{"model": "image flow-matching model", "dataset": "pictures of board games with random positions, seen at a slant", "train_examples": 48750, "image_size": 32, "horizontal_flip": true, "conditioning": "none", "arch": "dit", "objective": "flow_matching", "cond_dim": 256, "logit_normal_time": false, "norm": "rmsnorm", "activation": "gelu", "mlp_ratio": 6, "head_dim": 64, "fused_qkv": false, "qk_norm": false, "inner_norm": false, "moe": "top_k", "num_experts": 16, "moe_every": 2, "expert_mlp_ratio": 0.25, "experts_per_token": 1, "shared_expert": false, "patch_size": [4, 4], "layers": 12, "width": 256, "positions": "sincos", "optimizer": "soap", "beta2": 0.95, "lr": 0.0018, "beta1": 0.95, "shampoo_beta": 0.95, "eps": 1e-08, "precondition_frequency": 50, "max_precond_dim": 512, "one_sided": false, "adamw_lr_other_params": 0.0021, "grad_clip": 5.0, "steps": 8500, "batch_size": 512, "epochs": 89.3, "lr_schedule": "cosine", "final_lr_fraction": 0.05, "warmup_steps": 420, "weight_decay": 0.1, "adamw_weight_decay_other_params": 0.05}
Rows from block 9 of a small image flow-matching model, named by matrix and row number. Rows with one number within an expert belong to one neuron, the router's apart. Each number is 500 + 40 x the weight over its row's rms, rounded and kept within 0 to 999. All counts start at 0. Numbers have three digits each.
After each expert's rows are labels from the 100 images, of 14848 (inputs lightly noised), where the router gives the expert most weight on average: "top examples" is what is common among them. Only what is clearly more common there than usual is listed. The data: pictures of board games with random positions, seen at a slant. In brackets: how many of the 100, against the usual share in percent.
# router: router (model.blocks.9.mlp.router.weight, 16x256, trained with AdamW), inputs 128-255
# up: expert up (model.blocks.9.mlp.up, 16x64x256), inputs 128-255
# down: expert down (model.blocks.9.mlp.down, 16x256x64, transposed), outputs 128-255

# expert 7
router.7:519486470575546584480488487554547549608523551475456452525523562433492509420504479458547530553514495506474467522440431524573546446519441489545454482405501485474509426445530486509492453520552539525504523571457506490469479484579494494563472492515510518519502561470515463522567515490516513522517495473488518506500520560474542502550525531459590447477476512493552505477485577492446498478563
up.0:482469513563463502556539504435486544482470470501521480491537516518496482541560482473404508470505520478496489498431500498576531500461504492480463473506469505473504484456486526514524498528507473494430396534511472473500540550499532508480513521441464552547465468493514466475567465431441416416503453475467489506495542552447467412461452449562423516435498510534448493585500451505504536510463
down.0:479465466542487576463461562565490454479472510454460565517540455485451486558450538565484529480454513437532528519489449501485481534501573594471544565467478524544598562466491552552387519552502500516519482572458489526549482552565544415501460533528511514551524556491541518612443443513560387481483511532491501464524485522450514483566498418468521486526501517540488535545468455483478522488443
up.1:501473370509519560484563465530505492544462557492523518542489494524480603543539485574557507480515493438511502482435599469514493487569535497554492410516506491537495530460450466509491493434499475428520532557463516472462477577482562459475489510518473404567423466478531413381491496468468518552518503474515459475523501539596562519536472486501555408478559487472489603478536472474455522456495
down.1:505558457467511519483546489475612430469525543526518540520478488410558463506541531476491471478496489540523527544427524519544485527546454466484549523453564565544507532453589515558468489476507521523543414507479466483514543561536610475469471480450461440532575491535539508478514468457485522545464476517450524534494544522534545506528494495546424480412491509502476460529530490471437529501460
up.2:514536513462452554453471424410498492522569493512493487505448531479479460541508490499502558517507508529503487588443463463457528480503587468439480503460479481555480548507473522473532451466461500509526443518494511495529547517416566506503488520497499480492541468501593461490496472507489469545466496487517533536575472530503456426457521518438396455462442521498510417539594547487577506475545
down.2:434496488442458491497495497529520518510517539500517469465489516430498466502461515467546512475513471481486480387506472522556495515463559507502482474475478477530430485486437532459512497451418521500512466550531467465468500515481457514502507510496518506476427494366535437457525545487477413533495480429546510439523506513482465438593391496503575494521480479444411520448504506488466512425450
up.3:558531505517489492584476477499533529376514527511488547392557452505536533478464551610496542516461487535544536533480521491456483463543501439503462488506447612534485435380512516492571473508559455530470416479464419452508503439360518450475583538481495546497575469497563526419435480525544485473510453547530452523510498478467491523484476485477500501496484508508510504569481564486451480496472
down.3:500485493540529552529562514519523408527502508506532509479454527486522467467504467495520504565561498546446517524479531586572458460524558509486445527496513484580498525522502449503429439564507464461483470481482553466491479482487559422514537514528528500503606500504510542487610518498477542439474470504505509613564499494484536519492510502517453485471524520520476508589404459482533535495481
up.4:514491523582445527528486497557549492521470429453507473553489516519453539536465477512463496532514508518508496516504471535525561475511480480542519535494430478493472479520558506525496537411444404452540442552473500452504519496553488492418466568541531503473513478550608536462489452543514461509497485485470562563514474493487499441520446525505612499480586493522528522470525516447525530501514
down.4:538524496484537489472523477495550486488449492525528564536534545418538432442502459540461472550461470534501527461509484473533483438445492510548495537496499563536461500506496496450560503495490473507477390528447498497534494508485509472503466469534558461545484567565478508443516520606432557492457397511463538539515481487501481489460493465452450491566383470586482507469508504505457574521424
top examples: discs on a green board (53 vs 16.9); discs in an upright rack (38 vs 16.3)

# expert 8
router.8:465527484499506483467428450512511464517538638524468508436510446497516493464547523534479590492492552520505592565481492450470460430543529496492449477459539505456476548493486587524441483477523530477502493473471508400457542497479484486487508559526526504527510526515523481438514424546470559533476511482501556458486479542504530502479548368500445488420439525519529517535540459504506503502492
up.0:513519471486575527508468510532446551479498594501462427484440545540520479489573479486491562508468491454512569480492534371491537500557472510479481554498577468419456480395501502495451483467532537561467542507462434428498522488552493511511479522435550563477503544441486470505420519501488500531457508516503469538548517575552467506500515477517518492480494531444507468516437514543436456486505
down.0:465486521452546510524459496504511490472481527534491500495490614432527516525557483487514456509490481457543575421483524438513520519513520514591454446471649468493545501489456490529463527503501476536466541498522454570524433496491508440476445483418507525566501546516465555534540514539479523516580531486557538464490461559471473542483443516554491519484543496517548540469508482472456518510434
up.1:523520508557459542559499533470492521610513504478415502463471485473524463524459537496466501546437500464544511549580524451480510559529481439467476492530486468523507490493417535517595537530498580477502467532534374395499478590480530530523494512533487436439470523514579515549487489529537536578493496474502504467458512524541540521576471456531498532522544565420449447508483600547489484528535
down.1:510517490516531522462453493555395479460488456572544479493501512547473440506441527497520510474510489495463517485538568559535544498512581476476514490560462483511479445538537444420506523439480521487449477453513490407541537511478550477484562482494481520477511470574511431501473538568541501565432521498543516511542439524545494504521488494519493480494551527450509534593499388546524487429463
up.2:544451559534477516499528565536521527548491526447463460593493455532481523452516480509512501448477460520534488504396512545414479492472485511504487491438454534491467440499448525584429451506510520503484552507536462522449534530485451541570507513562460470480507449473550493537450457500504521520543494472514487416463514423460545525565551490531573452489519592504488590435475505517459480543510
down.2:536569496477551450500574530553449493537510506499473520417486537577453492441458488489521570511497562490540495482558495465488498461532409404484518486518516503529483514524450529472477509517517540522463445468494495548516470496555367510416474563443508516527537547508469518505606487523508440513496512450451563532563550502515516409450471530523486508513515507489480509461534489522526511423405
up.3:612491433576507481534490530491429490474514462575541459546472523470455450498533509540509556484485454490535425416441534568524484523541540537497515505453461454522479489552501492450498445529473458493461460515478524504470438503503527546395521498472432525441443476472539563521449526528538468522475551509483503526485482426507586555488455565548553566535579512568521538546550551518498561526470
down.3:584435544446443545498467494498523573520464564503504521496502478536504468499513549532515525549469462538514543459510510484506567488524455441565465468455529562490466470434464523438467475431474517537449477532512501480548432472501482538549443481426591473442418567557489481528568477550474491480541414481534494486468578450463486552467492566493466450540450483511566476514554511407437435555480
up.4:491423573485503560531501491478495501490539509499488485487491499501427437491511502586473526527475547504515535447521457511504491508517462460479480517455485541442482504519473509508407537529509532504542559485450531498567501472500485407480483563513463512592556486506544476514494474533537444548525581521540493570465508488474459535424523422508447508489461477520570489514462482496537460510508
down.4:550466484534502540456573481518522512512535466480486505501498489471514508524491533509481508501521474511464485554473498527485577479508449509500544507522490561478476450524504473448566561502510546480451441446478546519462548427515506430593459543560466508473445542460529535496477477511540523482525522594436445499504501491481428446516590501524489469510528493495435449509534604500499507534563
top examples: noughts and crosses (100 vs 16.9); nearly empty (100 vs 34.3); more pieces: equal (46 vs 10.4)

# expert 2
router.2:531486460477536487492440472423517569552514466506533472543430520519494510529517535462557509483518482470440448481421465534521538439517510518505472503546525408477521520514445526478520473481504518504522517472564518565521442496583459521518525528478474517487494462493473462512496538448500485452593524474498461511505543513477491517486483494567480569507440537503522476472498505503572513474493
up.0:461517456536523457556446463401535577567501513541478511524522515496476526534511520419530537561426449447458555533448490445508540585533542463477480595507516495464539516583505457490534457488386459503462505467469489509468485550461506596463491495523487509558417413533470518464484521452569462486454476478488513522539507539445452446437509428539575531534529560508532507492558498515536495514433
down.0:496529449545510496509537536535553525530507548506410559506500563450482521475461558563466593544411504529498487480511483472413476570494512500536582495469494462490508508549466545427495447526459545495517373504451441517521509579527412496480582461466524445451617543452462464489463454537522480436465499512518543558567496566524493400518520438490499453537465475476506471495570531511509533487476
up.1:528460498451525486553498484551478538502500533510491511462502533472567473521476428434503492507485450493444481536481464475448504501466519497553497494453496406499435506466480531479554450457573488520472407424459516499560492466450526521450455491573440462476537471555572566401530494476431542452422533456528505510473523511525460504493494540454434419528527525519453509474470474540495529523499
down.1:486487509460512457498505577553503450514477481438470476446416505427546495448523480508505508514535540519548490452452486517488474485495495422399489496476489441478490471432505471550448449465474516595525504488482505464484473512490560473446498500661495483471465511498497484460526536461475499508506538535481515477474471514498487488503443493480498527541420508573443545493429492486487564500433
up.2:551463482510480484483501401497534509501523525446475526488473558502506468592511526548555512476480469480476530495506563452530476487529525463465554465496549492493542482484454505473510460502535586460507465524537491539541481480496481474482501521432475548486538479528439483490457458561488426524445497503613507501514533513508542508406519512459517527460511518568463556460472467564508477455514
down.2:491482536503444470529506578445517524463521410450527475484528546514516547508534520434585520488534545486469450556516552497442549522544530493489497489506532496516458504459548561468514501546501451505448406489526578539476576507490547471521547527434441588499482502493496496472432532517518472510515512491471575501481436505504430394487556556432453502455479491484436460502527536532515478441498
up.3:509519448516429493457558508544489480467441524532517516567575436520508505575529463574494533559529444516473518592521481491547472507552568469490536460435464468477496516478472567501515482457505488492471558438451445438478522544472505448523468570463513497455558526497515534544479453530513509586489477463505535464490494488600560506416445475512539383516478529497515495486437481506456484437571
down.3:427529545564472522519529496559507511489461525467499512543526482489508538522529543534535470432494546447478483506568543472552515516497487509498488500534473541504434548469511485549523548547530492507524516486546514536571458481493426512591433511515540440498547525447510474483421499485567491553522517507451459520512535493475535491518534485498489595494495524493477488423563479516531502628547
up.4:541513479457545518458446451473501476418491492534460505584509454562488480547493505556551563493505469442541511459434516555478497604563456490446518470501456484418528456471530524464491523540597540473446561479504497478469462496518551470508431474473448474531429490518457492446523476452484404522495492477578487515483504494550462535519494505540474530498484487519488523477422460482522444581556
down.4:476610507504479479465485490573511505516531452487434405475504424531440496470522505465506466500491573535454509470447497475468571554529523561503541539529487480514498497496480483475562489462509562545472625497548506416522549471445472527538545494448460536476505456539484447502472456475580570533556476513459472472514514562467472511512594481515522479557560521419437498476520448499495427521536
top examples: discs in an upright rack (100 vs 16.3); nearly full (99 vs 33.9)

# expert 10
router.10:437484503436458541517535504441491483469483536448496563525545506443572458498514451476487476506534574534466504438517470540492525505486575439497536428456523471613491563536543526526514489501510494402540444585481542450491514508511477513491575530502519513457482457517569471486393576572533551460490515514483544481554495497508456523471521535437540508442534502482575543513472504512484490541484
up.0:452510453499548521550430491468492478475518449474464503527556448495473538461576470559462516501534516568510508495474499473511541529525490520465473506503530522560572502513496524529505560473524482470493505467492481423519519543515489413524516523392442533524435435524553611523535486448451490479516526545520486438480508528553523498511522583540483529521469554518457558516523450504516553598466
down.0:488586552433566529502434526456542564505485501516542543462461498541488494523473502489568442495493541497490482523482538480498488480535512497539534586512554538483482498458478530523541527507509573487472585488562457450501475465543439524534562484493458486505501500512517484439548636511433432510559485463448549439533458540500417451462461526515543490462519533514517505450506550509526548559481
up.1:549540428470514464454493474490472488526500549506500549457559380521497460431564519558515568520515507542467462454525471471482491450519516534511525495496487488513533539598520482495420505468509545422552446519487547508518502495512539443456502504509473543535466574481581508501525503583560511523508510588505575503479553496540522478497486548471539466462535499459448475518568490457530473425431
down.1:409478493523526423548550509451451515499455500489454466471458487537512467557506492488456411539467576543496493585510507467522466516511559561538545485496468470530464492448459559528591510545513512528513465521445567507482444524507607490459485509446521490487474556459504487478492501522532530489509479487559458415512491503490602494491479535516505536472497454462459473437428505450499462502417
up.2:510503482519497408512465500475471532552444531504534515450427522510492524490610470517508477541457481530493530465525471509519451531489502545502495448436519453439448481494516545520540485555478500471455546485410525503440458458536538478403481490492506475492452434476501485522497565467426552464483465491499523546588522471523498495454544623504502494492508562521471502522498509544539528504514
down.2:425468437587443516529407551440475477526527536456468493506492544523571520497473464474446467492454560474433525538457499489495431532489488503484486531520471505577467434530435546581403516491565491445491477394530565437540528484527553448456528515482497546529458498492507484459475503455508496493525489442390443545437518470588585552548511428438491511559461546506474481455490451567521555511526
up.3:557471499487510606468528555547530485416494485515479439541472486521549551490605502400475510448492543465515433463479521520517529528515530529523535498528504558500465542502464500523481506518562459476442465489497481452540550501550533517461558542488489529504440504523521519435460519502481512556538486589445443542527458532399412529442523437514501447493553508532499464517463507541526456437530
down.3:474450476524527478492469531484469524550517474575554440541475462500537475527469501517543438499519527456550516455473543542488418557516475568497478529454506540465485492508586522525456515534474448502509521467396480524569462481506511461506477445495492476518481558560493470435517439571499504502573477578407478497552529468497515581447449500488535477477472450493538450493529537524497502505536
up.4:498570472466457490455524504473546453510402531532593549569521442575545528528561460525504425525474523453507485425506507537507532494504542578504474445562468481510530496507455501469509538470518480464541407524468460399533463546467510471526446504477492498474457526522517414495478519496456449528533509418508580521428455506469452474546547550462488441454470492458475450502444547556458485565524
down.4:498515551475504481538478502450529467493450526597513480508469561489497485488450512571483503445497561494439477545510548487519556518494486513494521499594505482488527535542604484555449463535509465559506450567501445558440551511484432444564542484521546472540609511498541470516489468454479501450528486550495519547515513567511462513479450541510525515474413440501446488520498507472463494518555
top examples: digit grid (54 vs 16.4); noughts and crosses (46 vs 16.9)

# expert 9
router.9:546490573470402463486517537535536497419449525493433556504570447534445534528492449526480394504515488446539463524495472513572547501499497440454473563537469505426466442471520473494603509544451459517443525506510468479515540543480540464540445468497469476592487450503531496465568490479454496444455506469523431502453511479517453477478497542496517426474485523503497509515448520436487456509481
up.0:375504509540535443518485530505489511497483518480509479472480507483581532518524567516440527549468489490513474480515547562525542526506504567489517457539480621475478496456487505583489498486416573423434507523496518449569570505516522474546522516446535551556519481462521535491496480439496548546393513492505440601482546470495451477482491483502551533463509469497487524498438542597530456493492
down.0:529492539490524461475459542471484503500536413519572526524506447451469487527571472445462448526549483440492509486523554528565528503474497551498528532517478489468539473551550482544584491478554495444495536443537515545511463469562462471458359526438495532510439469537476522487453502470510519507567512522454467509448475523536440554554493577556452480451465478457554477471565473503568452431538
up.1:537505479526540468480517463428533527521448487537437443519557505542495490560483494552586514529544514481504491517512428498545474507520529491419542514485443541495473486513493531520560523551584519473456631484463568475458424500569479466506490506499438507496496500547412462467533490497551446508506509449586494560417522542531469484532438598489505404482408519473513484531478488514565497523518
down.1:482560555479501518430537462477482512521434505480449410469536495616485562543541456478595473476528508499448484521454468524507514585559500458529456532516448478533520468514474514465454529447552481447451643414481463585483572551511462480428475462521444507524475510562527481503492555477542539472543451557495555465474549514436441550510515484488502530441518479444541494470452547509570441521466
up.2:431495497561508436495506532446458474577480525444415493450480549490543466497502501548531547509522511537516483484423510484508504587530455557490537495463427544458574559527530505525533493565453525493468513526504518502418461524520491448509516404499490558556507527536548471457523462445540469494495426546408449535463559542539492479496441487418599530473486538521516506452547515560495514487523
down.2:541441500557488502498490479515495526418486469410483530502545504491487469452506495500496494476520572484449522498494497509585544509532401485517446461494468476457460507546435576486490474520518510584482491488430427425496468472511444483482502483475445522528516519475484474496512441457508533530502487490548492518520481450546588523542503536459424496478475468509526470442516548475470430512564
up.3:571553482506485589518487464458515446535486454538516515479442526566486472532571547544419525535476506418534463545520506510449515491458564481537415490504518462438472497471473540488500533435475424549465571503538424511485447445509595477481490489553492533562497513500470547502446519414510465518490529510416503546484488541565468489508424545508573507491554469472513551507468559484504582529529
down.3:538472445536489453486472469490547478449506479498510581477584540512478448560468562490492549492567471538544512516541512541515560637473570495504458505508518486451494575587514501464458408515557459486520470513529509494557493448478447499554505481516507460521556485583487468468476510517499445459570476492576523454547532447473553467456484556534563520559403508494475483562514548441544485527562
up.4:504493445542476502513532577516517456447537517485576479529537598524489502527461469494448510520438443521476485505578499493557458563483523515486490532511451510517522514460503478496453477503492423529469507516484548583560532557468497517507433571456546557512568504563544509519515420543359498442457494500484583566393441511529480440531487532497562557536521506462529490506593503523530526443497
down.4:470513571537556569436499489499489500481549497536519489495515518568509582574440484547501416506472475501478497475553492506526564519508512475529577571494527468474525475479515564439530545518462427480542569447501555410591424499406515508518486470539471486575492527492556515473544571568516452424455436487508532481471514487493546580481457520497409501524492462529533450436519534489549486542461
top examples: discs in an upright rack (100 vs 16.3); nearly empty (100 vs 34.3)

# expert 3
router.3:481513516522495535552499455465511428515495566536530513448576454544508496532474440525597494520501583483541481590532498519487452515515479489421474486523547431516545426549394488482472500437482480505480484456475434545489526553411522533502506456422472475449519552511452572486523506524475484477515437538549487491528529452473424444491502486525515473528515407480422526489415459478489497528512
up.0:483482530528453490480449492500406512482551517533485543457429551449510526563574543500476505452522459461443508516476467522477468467504592411532503493467469535476442430586486508537505539610480435474508430486523531478470491517488626473526468521507507532507546526529444472481473478469456492516517376508499508582464489484556513528409500504488477520499492525481552505531516524474546545451478
down.0:529603491533508533509570482515484530478541518501468502496511515432531521504524501434481533507530550508503475444519467458529548477515543530517535479486417492480468493506457508569448554411515509516504459506505509441524465552560473471413504446434503568501410545503550528470503518467522477529491507451493562457471526467432464444539498452461510499463495521462499519498517503553485513493455
up.1:640511484451473498558479488505498484546507439455535513543496502528457478552495547478477480552461494473466451519506530522445479515531553505537553493397551481461490462508477525483577488547528527505474468485497516497500566494492460543514539528540465442485448505436540549516493536515497395465473580435560411555582534525416544504568475423481527519475468547479474510469530522522523464532441
down.1:510495538499472426581465463537501542530523478476487508490593444509517537472541474531533511474492533475629421488510435482465495490520524544477449525485493485450541502476445494523456507394525500431482533463454544505541536513516509507398431495527481408572489467497430471481426437455493461435454536547522437460496521475468551486484532499540479561545510522522545543527486488442537458482447
up.2:493524433472506468507446564607444526485546440479519500478528400514494542566497511527490453521520522507549436465548502469523476602532590533472506520499493462424613448478544546573498599456502473490449536475455504488454506475470511440488462484476504464503470546524485539511473546531479571475500461526486461494468437472506468548492458524491511399508450522453481533439435527477508423503456
down.2:439476528542494498534504506506465554566461437459506559500498453535542537520540455420528453453499493466521482516492468508544515452569429466534535533481512523493508469413402503445567479489496468462519469474421486508550485578429497518515524469470497476534533482521490518557482480550547454531561478527457478453546479528548543461505489483433531469503523485502494450497509549545515501524509
up.3:458504509568517485510509497467518419494497515484441579510437500535499438503526495484449500497450515456543482536540512498520461499558495504513489492527478547521464514518492543441508511531449531479509473458498454482531469485485427437532513454467555476550465448455524475546394474441458502420524488558569513568554576470539410538496432507494480495450496480465529513498473481550506403491541
down.3:477488436612520503557544480539442526468528495570530546543432439528411467406469508486471579505492462472484445447521521523474483509493514534484508502504468489552498493475467489558480526498482421469468506530522479495523491446481482500467526573466516470483528496564552473539504494526432477528477528544486564509484534554480416453427558403462483444467512513436472472441535487462511515506513
up.4:440495551501531596548520543547410532522558541517519508517480559481522479476474485520457469515470480497492534535485556473514566466528481515468454577528362467461471478465539416466479518425483485520424524545490461526474550490544587533452536465518498495466423499582516523506493468505448544538529533473518505613478515523460530574545468471546596504450551408534535461473440482490504536404448
down.4:454489465458548561492455481426460495498462541509583501525496545443568452450493468458441551542525550506539468468536510557500529544484459480454517440475470542453531479482523456526477483521458442482503469519565389516494485572558502606434457546472441533477555488529467490506524441514494558443496472468420490472539539502440505466474503493495481502476472419488515541503541556494504476469532
top examples: noughts and crosses (100 vs 16.9)

# expert 5
router.5:520499493523597513559465444491533501455510444499456474567456502566462518471425481577546427455506388550544571513502471505469514486482516548443489484520443498535449492522540461578551557501462534470506566536586534503469416473490454407545524483544493511470481460459511526491487527519584390486478496464539576485441480418466496529512531470428481475477497487502497529469382452493525483547490
up.0:511473460468548509547448484455492510457553479558468577485452484479532512526467551557488501539488489441488495461494450479500490551528481474434455478471514409537437492422519504575473507585397529493478478487503510489598487549514518447510444463475497522463527470451509459521504533491442560540479443433549485552469503476549542491434451440516551523501493508440507475589468416458540513439483
down.0:538485449506484493593511513567484467508461510475551497502477566477496508496567461419515497506497455515534477485575559459516487451514523457600509479500524434522550502510516507416498503494495525537512511564430546566596447522536557522442542479457556509512517479449448505419481505492459460560452485565510502525485548520503569485504504543596525531489509502536489518503557542418496488515487
up.1:472503440511421528566486467557504506481475547529546481522505509563504500541503404580549460466464476476473498487429539594549518487518492478437495469582422402477442498436420504477487551466484494458427510503464487426480483431472488493467442525512494522457496517537479592416470439495473525501526551420597481503453514514477450500610523551486544501477440455455577463525488472492492491539450
down.1:498478519482443481506474503491457485575553516483435510457550457521515425554505575469524528557554533465467484536526483454481444569559492469504509523535461530498504462432515467518506471479470503514486475468504481544463446562448456575482495457543530378505479497389479466507543452527512526528445547530460486404513497554439446429423473489494502490542477432517512492499458493492527491458515
up.2:466455420463512522543499575516475546448489505516501521492564493510496575522500577530452456446517507414456452480526518470489492455554544440502514469522505509453451550535421490497513506434512529441464509468466460437533477428575549528515524475482463514463498487496439469421584507579471531445533523437456505453468519529586532520520486516548464483504486479504499501490553480503498474504443
down.2:452527513457525439489512453477533509487553494504529492481564510459511501474486442474542528511505511563468568494450493544521475536511493563458524489492486471487504508491494565555446443546516487461504509507479511431540494460604466470508488545538426451458554460537490466490453492486549464472543520470491445476589487432516484512496529514482504462474501540500449465441439533538441542548457
up.3:531451494583560538534529424475593495519512430542454463508503550532469537503458449539528503562561503507567453484580481439485496534453494529418538470497468443448426425450537548523540582433485472465534521507508467521497508534487562497511539491490442432473505562530472569532497449489507424547474452464540541574466568490547461483525428468495476507497434521505522418518519510520475496507565
down.3:503392501445526447546548580560476516556524537432572473508512492470523504486444514466479449521479498495565495555526487513499573527491499519533486479481495513526470532462441489618480497449516482503501477394496518538493390504534574478514475517510526414502582512508503590514508438438475521530482508481522515443459577444453546537462434516514519514455554473533583498468458492532381529502495
up.4:497559482495658507503495527511541454496438473503508431514552437560506510582479455437529571555514529460518548502449503571572496481525533547470501489524453501528471482457481527467487528446501532544461585460446486487419488552531476491518474500480490444441560466466500474443520447456479495558485454533474511531453491562512507509488520539507523488522424494463446492559503539500453506499522
down.4:484502567466612475567491485428583556537541510552517390502523448513472497546497504567492456506538460475509557557477499595508566575495506553544515518471467493507488502550469473522560512507483539488527552471488521495489501562539490540499529458479529488536493529517544512498465480447535506504532429465563472404444500497474458503513483519451554499428559434477460510485490501561463535512502
top examples: stones on a line grid (90 vs 16.8); first side has more (73 vs 44.1)

# expert 0
router.0:457542515497506511474482535512497476540560617421537462464489606513499503462526560458461592487499470533422516478495552427494529530452520477518429545510604464491489515475496511522462511494570555577469460517524504472498583405499448501470479480465523564483483483468506529568529496447516547530526565485512474475463475524476424411491515568469491448428482463538413479522418480529495426486489
up.0:493496424540439483409534484506535525560512542447452569517472469563439484491536533489471533541502536476446517481514511494502488530499563456547500524495583457462506499405459562465456485487526524475472500491523496517515548524524483478536513485483468533508614536563439500504510509501537497533478513485508429554465510424555431532475467502459477486453499520548505489517439537513510412469483
down.0:486461531543423518493445483503538508525549563419496503529549510566468532494598537548478437496470529558519526497481464499501516501530505427510476551514585483456460494495474443455603490473509538557601506555546563530493476484530492472528532500455485535496488554530516437573499539496462538524453470525552467505518454446559489515551472483475513494483546543491511511524501444415434448534461
up.1:521467459503458531435586483557553463512527490516536515496497473576516492558531483515480467564498408565427521525531491506497497440468575544492556526491477469580471529466506493436444514462505487486490533451540512471469473512513492455493454514418438548463494492461378527565501505498472517487455471547518474427458504500523512460456496461486489497493393493547555525446526538494546467432481
down.1:556571497506500548521525566575500433524546516567489459447503459479513592524452500480505515505540428516479513480544463539508556465541561450453517508518494448556529494611526479463539504491490529536475490452578504549504500482530502506525523469438495543492480527545525618443441500474560539477469460572484496529567485499536526480502526447537532506509481523528560463543472480528500471486460
up.2:486497545428468460459468475409534437493498524442575535495493526487543499594489533492401514485453547479511568540512494474448494533452520531481498498508538481536526518463464515491474503508516565521508485515518460392522490524480459530467545502468516493499498545480510443440550482489464564479413457518489482481449506567572501517447476457529453538501467474548461540515488444462468526538482
down.2:493501500471551493500554485506458516481445495491529555528465536446498477480430485594507461491500477594544590542543504463515477442490494535493454489476564533443522505420524508493510498489452503527491443461457503449504459509457508496512483533452596481452593530474478529548496511471514501503487564476513568455518522537507545566534427550583516469522461463607510495559477556525537496499504
up.3:495486428506551493455623511436523505449478532481509440522543459477510533549555546505495517456480526512450476452500469546528479458528532460507553481513500544415501505506455478444521475541558509472479538432526534523473508509555499535571533509442479507481545450556518510440472547451476624471461487540457451462504599405533472439415448504541513479470456478521539492507498566513521495545530
down.3:467447523560568413426532502437588540550452500443479438518533452493477532561517425443560545500553471514536498520498446489562534534511464450524400470483476522552513468445503529518544424488517458471485475478415527487481536523499513535531447485447502516452441426508492474487450507502522470496543528487498468499422540414461463449543492490503522497527471516448486497457441464510454515551521
up.4:481506483477534476475472473511482478476593504507483508482530500507569503530516541495469500451539463522475506454455504462522503526528558547492512504513469533516528470556482531509511554505528460526474481514512544464513520462456446481484540487522485589546561444512529553518529455547449574461487570495497502577519419484591495485460530509529504470445486526509431516588446524519542518536480
down.4:559534512425499545486565510542481484479475553496440465489482514490484602496558541547451447463536520465563434526477501403455488545527539582445504505518501508571544517567544484539480492518488459546491515475545495558567494504429458523513511524450455487470486442513445405436495513517493418510505559493528522472484535512499500497531517518509466434459552463480493478502499484442488544495486
top examples: second side has more (99 vs 45.5); nearly full (95 vs 33.9); discs on a green board (53 vs 16.9)